{"dropout": 0.05, "experts_per_token": 2, "final_lr_fraction": 0.05}
Rows from block 4 of a small segmentation model, named by matrix and row number. Rows with one number belong to one neuron. Each number is 128 + 24 x the weight over its row's rms, rounded and kept within 0 to 255. All counts start at 0. Numbers have three digits each. After the name is the row's rms in percent of the matrix's.
After each neuron's rows are labels from the 100 images, of 14976, where the neuron reaches its highest value: "responds to" is what is common among them. Only what is clearly more common there than usual is listed. The data: drawn small creatures on textured ground.
# fc1: MLP up (model.blocks.4.mlp.fc1.weight, 384x128), inputs 0-63
# fc2: MLP down (model.blocks.4.mlp.fc2.weight, 128x384, transposed), outputs 0-63

fc1.86 120:165083108101143148164103086170167144131128113140121122152135119148130110115095124161117116099119137157119145099177127107139088087150145105140153147155169128182120176114137139131121151155147118
fc2.86 113:175174164142118083157157113085089122169158123180106134096117118108154113132162105121125137097159130153080136139117123106134116143116147117092094142054149150096122116115114120131136108142110119
responds to: large; orange; spider; colour: yellow

fc1.302 091:070145141140138113165124164178134118119084117073108158171162145105113088139165123117139091139143156114132146130135153116131155088142128104147118128128161129096147091151132128124118113132106114
fc2.302 088:126147097144147129069082118099145125152134138125143114123149118112146160158131114144125163109154050134132139160127112165147135163149146097094153109158136147102157093146101138148152149122151128
responds to: grey

fc1.53 083:144183109112172146093127117130169143144111130136155102110125109143124091160140155122100105146140122115142118148112106126125073114117107116142115121125091096125171127126120108121104097157105134
fc2.53 083:137124106089131143119111151130150153162099209104089109146094136076148143110072117133136126121134109156127115118115124131174128151131127115105132131102106128151094145123136104160151068137141111
responds to: butterfly; yellow; pink

fc1.298 101:168120131120119145094095152132125114118115172078118142156122107087169108118159153157166149130115133107096120110115119142132112119140185091098095172129124111113114147087158131118153176141058113
fc2.298 106:136097135114157133097168171142177120166100108126152107135133138136141085169135146096177143126130081123103142123158097183155134116098144138144160082115135106124097163119143108129155095131145133
responds to: black

fc1.315 086:105159171108115105126125165120135140137123134157079085124122142111132108113116136144112125150130140140097121151140114124163153149150105064119152094137147109152164130107132147130150119061140122
fc2.315 096:075152081105109112147085135093154111157148116118186143119188104142146127124162127103135172145149128120122161112154122118159128102108091140103090146126123132131114093105112140115125100129125126
responds to: starfish; dragonfly

fc1.35 109:126091189137112140141115125139099100105101133170102153121195138164083137138091146141147125122146168113133140101132127119136110166154141149140125113110117159145145114168140173116113168163119165
fc2.35 101:113126104124150122156134117134162145128150138116160102128137150154078114109090097145105082096110126139116125162163101091117100085166136118116144111147117138154103114129105127143088116111105153
responds to: grey

fc1.195 095:148089114069113098138126140144163121083120147130079134166116103112131097131166113158153142133081113107092101144133099116124155104151132143124144131167142159151158120083129111140150103084083121
fc2.195 111:158096105159105156138105129102147155131167108149173118127129134143137195146149154096159126095133130140125160078114123152096126158113103113112141123140130128156166083174130131099161125119161167
responds to: black; butterfly; snail

fc1.18 099:140085136117135103146097130153114114108091152067095116135132119157145120142116109131100112146129157085127114111177124150122102108147145122161160140138146121187166118135122181125106163096135110
fc2.18 101:126151043102168104133114138109119124126168097143172129116104125141125172145136117107124082131109143136130122146115107120135138146119138128120122131107092119146128102143133118144120112145095096
responds to: large; butterfly; grey; colour: white

fc1.311 095:126149142066141107118118133101126110105099131145145134117080123129142144123119134143111087166154128125147076135119162119146158133151124180110097136096116103114104113132126132150099118079115096
fc2.311 087:138097144084096116120110077123134127115141107141115087156170121145085138162127116142120090123115155099118157141144109069143151126096138122145160143128105143138115137162120139147134116177130140
responds to: grey

fc1.247 079:116125105112139135046130123113152135114094140124102123147123152146121127082080126166154115121130147099103129107092109150135132141108151154128123091142134092159126128114134133092154120144098149
fc2.247 082:119118125128136087151132132095114100110149132134111170117117138146112165126086126141153155124155128111116087164101154109127118120158157076142116173165133129116141143118126157124137151098153139
responds to: crab; red

fc1.192 089:128174125125124168110108127109115141147143150092142089168118146158134128167118144101146152118138124138117096149139091106113144088134131142160108102081083078166149144156085096146149144161099126
fc2.192 096:170173124138146123142148121140124150130131131141162131103193143132129164125128088113121102150145158167174123107113128147057151155144146076104110108126110114111153101144071105113135121153136122
responds to: crab; red; blue

fc1.346 087:155128146133125125132158165134090112155131131132126173098129100127118150089067160149092156134114154144108116156088146133120124137123135112118160120092144139147126134150115121183171113157106132
fc2.346 097:113141160115131096162137169091152095142088146125116100117132114138119139129160091097142130161123160103127145120127100105152107128130134102123179121161088133140133138149110131083134089104155163
responds to: black; snake; grey

fc1.263 087:117154107119098118112126111097098164150081132127145115061106100118148115134076141117126182080165119089147127118135109119121144122113132154144152126146150162161090152166176088135119136114145100
fc2.263 093:137139133126125114131154150133146121162099162106157161118160088169148114095150114153115105122139194173130115131141149124100099121117148111113084139162109120137147137107122094180148142082111106
responds to: snail; black

fc1.132 081:157129131117172136099157128146094172131130145107116106141124111156117167127136108104145112164086113113123100108175128115162129138100132119096164142145122183094139130141088076144130099087093103
fc2.132 084:121100138114129103134142118136122123149109121089106112130161171121087114094151155113114119114107152128127132162109131150128108093129130151083140105142102130158147129115182196134094158088141127
responds to: grey

fc1.152 093:107135118090145121121151106158128162126162096076127078107141095133192115128138140149157111089133096148171126126140147110107112119154201127176138182171105096138163125137143138115167085116109106
fc2.152 086:129132146129139151111138143163164115155093114109158113125105096125074098101150129085138127128123147105141120172141105143145115168185127152106152154209138098126086114111107131137131160160138103
responds to: butterfly; white

fc1.295 113:133138118127131089145126119142145121118126111094121126108155127160131165097161100133085114133108138128105112123132120123174139128153149140144142148105155127157143130066091118131087150151194135
fc2.295 109:107124116098144101106125121108175115121114152138146162174151127118095147103171106118136113089132174129140083139115119124150157108114156145115132093121100125143097134113118142137104100107156110
responds to: large; snail; teal; colour: yellow

fc1.194 122:170130153133120149153190113123158132146144149144138148149072073165125135136101145134122156141084120135128127161152131159122140081123131102053109150153122136114116119126129132109150124111091094
fc2.194 124:129117142160101128079137128121133117101129074157128112101118161096150099123126118120082117164139130112122125098159130080160090086081171140117172085120114159124138150140133110130132127141158143
responds to: snail; yellow

fc1.331 090:129097111146093084129124117165155129068154140138091157101146181170158149125121101089170179123123087145141127107131124140124121151141118119123135137145137151149135114085137155103144134114138099
fc2.331 100:144122144115161158134207146097119125122129121126136141106124098121152131094088130177088111161109162110111132085075099138127133169192122111145132127128100115117129157121122150129170090150149163
responds to: starfish

fc1.227 097:117109123117130128110119096132087173116176154163175157163137128189118148106133180154158125145136128130107125162123126157086111112143124120168125124100119097135160139097184138116139133137124123
fc2.227 105:080148112130096117144142088137139129119113135112139135112135110120108176111112126183149123130104099139149076099172116136093160160115138158148139149132152138105138115150113142145104160156136120
responds to: butterfly; yellow; colour: orange

fc1.216 087:099118144094157159077138114121127170104151107148140150080133152155135160143158146129083161086139127166135146149107105116173148084144112111104123095101098150146116135135166112117162197124125118
fc2.216 100:144147153159129105089134102125134108141122151143135113141142080165157118201100122148137183150150115158074150158167154169088079136105099086106157127106149149095090135123132144141140144157128140
responds to: black; beetle; starfish

fc1.363 118:148131101119098138146143147147146136181112162185084141135102161113122119109115104123120109163157132095126102103117164102159142169155164152114119133102132090133147144123109127103100139121089136
fc2.363 113:106143143125108160138134122091137102129137098060152103169095138079117161098107147145164135114153142139106149188125105099167160113142164137157137126155114124142145116110163130120136090102127115
responds to: grey; dragonfly

fc1.138 105:154098131097125086126128161086145094169129133141137110101129122116099127103129131108139126130140135096133137156116139112124178105085160127133104118108091130144138087054120114123172135078141151
fc2.138 103:142161115165104122082146066118092176086157116108152122132160115149066160158148132131108113083129124107140140131130139105112161120163125165158089098149115159110105110133197134100148159150093107
responds to: spider; beetle

fc1.45 101:142141103063152093155101116134126142137137158134112136100111091142120128126112173116158083168123132112123074121104132170140118126117194183158120105143145096173134147112116117102119138142126135
fc2.45 099:175124171133151164150076110118144170126139117144110090105127139115147163077117147136102170108132128092112133134154115120108158115117173157130169133134135122147114100155114177149125120122115120
responds to: snail; red; crab

fc1.54 093:151151135162141157120159145153126143170095112165154129166155140080130133092119134140128151148142106100123109146081126093140109084105092169102112113144128135148137131148090154094110095151160104
fc2.54 094:089136122129141088167161115075114161176146136114137136160129097131109110110126123124126119158151145154126123193147151124082162082110116143153113134135107163102123132124127110176153089097115113
responds to: snail; orange

fc1.151 098:128150144154129148118099142144104146124149094132104153138148113135128135144108165103171151121161135148105114114103120136128144093097154116097106147144137114087148167121143112088111097125051079
fc2.151 093:133114093106102073127094101134132122136171151140122112125113142147124157161134126093164087130118124141121082118097140157180145100162149089128127119159120138129110093118143143182145132146113177
responds to: black; butterfly; white

fc1.207 074:141089145138134142157108105122114130147133156132125115116131140094109135135139159083150154139145145141161126126134119106143187093108155138127113109181103128106155173079105115161125138118186130
fc2.207 077:120156143161140113106124166123155162105149124083150167116114090171130161129135094171099109091125155113139170136119145117149097081164135117131151121097135131136115126105140101113108157135152087
responds to: starfish

fc1.49 096:116128115156135135139144095099114127140108143108177090147126157104152072152130147138132055142089111098085140158139118137147117135166130136163147150139135103142154078046084126103108136090170158
fc2.49 093:122166173120109110071164145113087135089124118167121108176120081093117146125140104157083141130176087120126161122109150126125126114147147145111160104111117110099120091105154127091096103154163087
responds to: grey; turtle; white

fc1.211 094:157132143126046134093097130106117095108126114152142130154126148169091142110118154154140078181112107115138105141127125119117104139158151154114137112096134164123145106073101105135081120100135127
fc2.211 094:168192129110143138139085123155147085146114151138167146123140120140129131111127121127150112112157155149115113104111128104113150067159162091164132148146145161109147116169149142104077125172172089
responds to: spider

fc1.60 106:149168121098173088059101185119133159111168098110117120148110122131130120127140147103158125109124121113154140102117099126088101123123149114137132166168164110088132097111105144118149136141150118
fc2.60 093:103117130127152130119145154129140088123087140107112120106145158135144068110157115106095092130127123133155160138131127060156163154135105136128125137142152123116147150130155138123144158158130106
responds to: butterfly

fc1.267 119:124131181106125135123167100117128144084137139091183123172139091134161142113157104110147153136143143125160174176101115103136103091130149134117121159147163103125112096127103158129152141122131107
fc2.267 112:144141158118128144152131118121105114123164117084126136141098081098135164138161113102131122164097146105116109161097193095141119129192133125126117102142109111143137106109144161138127127165126103
responds to: butterfly; large; yellow

fc1.246 106:128144161142138116114123099105154072123123160125149121114130094128090092144181163117149164076130139121131158103119129116168150160152095112140103168123099104114119138117109099112108158152129129
fc2.246 119:143166150126089127108120132085124151139138100145150117129117151092139055122172133119121073123099108147134149138125127131154163145130148129090072148081144125130148179138136113135146099092130124
responds to: crab

fc1.345 094:116135115112130137131122145129177124125162159124131139151103132155174103114086108100144177110169129117131103124181104094126066127128137102101111154154146101117134104162161098114148122136117136
fc2.345 098:108112138110154133130172133152160155146080115143183099142115126143097103073111148138096094137062134147086088134120112131135113117165130106187125099189169147187106125104115101146106112115151126
responds to: butterfly

fc1.321 077:093164138159151136147132126141139158172141129134111129119148164104124120121115158118115122148148121108133122172170133128108171140181098141125129142127170134139067098107126118166098114141124122
fc2.321 088:166125148112119115162141132112109156096114092131145106159102108100083175138128108094106108154140094142130174129105131165112131138131124164107129104190152114140115126131101072151162138138134140
responds to: grey

fc1.374 091:161143164125143154154142097119160154169118110107094175092170121117113093164124133101125125188146102112145112125153131146110144120096104128122121098101105094124150125105140127152145122138168100
fc2.374 087:128137157126142093147135138138124148129135159090145130125148129091182177112187144145096144170120153144117116108111148124169148137142090174091151157121136155113124147111091116120138123177102117
responds to: starfish; yellow; orange

fc1.119 108:185149141107122149101103136137124154127154170098103110106141134128134111129124135126135155106161103135141161121163062090128130108170164135134142157109131140119184106180121136121126118164111148
fc2.119 118:104088127132139108138109133121120125141136150141145131148164138142176134113143134148075177112146163132117159157116139103132145095143106151127107158131103100105081161123129109155117145095151116
responds to: black; snail

fc1.126 090:136150148163117101172191089172128129108109121125165150119142082131121108124131129163147139146132139139103085127104103106137123134131110112126172152105120129170180106154115071111136158137096158
fc2.126 093:091116084135126083153121082110111125102119129124121109150137160129165107106114125121114112144115177141118142116132112132131139123142157063126097109165140154146123104109129114111136101148100087
responds to: crab; white

fc1.104 104:103150135139142129129108093124156168157088114115142132193122143138121098082111141152132158110160126145079100169159112113141144132140083132105116104126126088106119123169155151113136162152100116
fc2.104 110:137148132149134130153121142121111159134134096155115162157136142139147134149102110144150105123134130139122157126109153115157159085143128179102104085133115123129102119161180157096143131172088150
responds to: large; turtle; green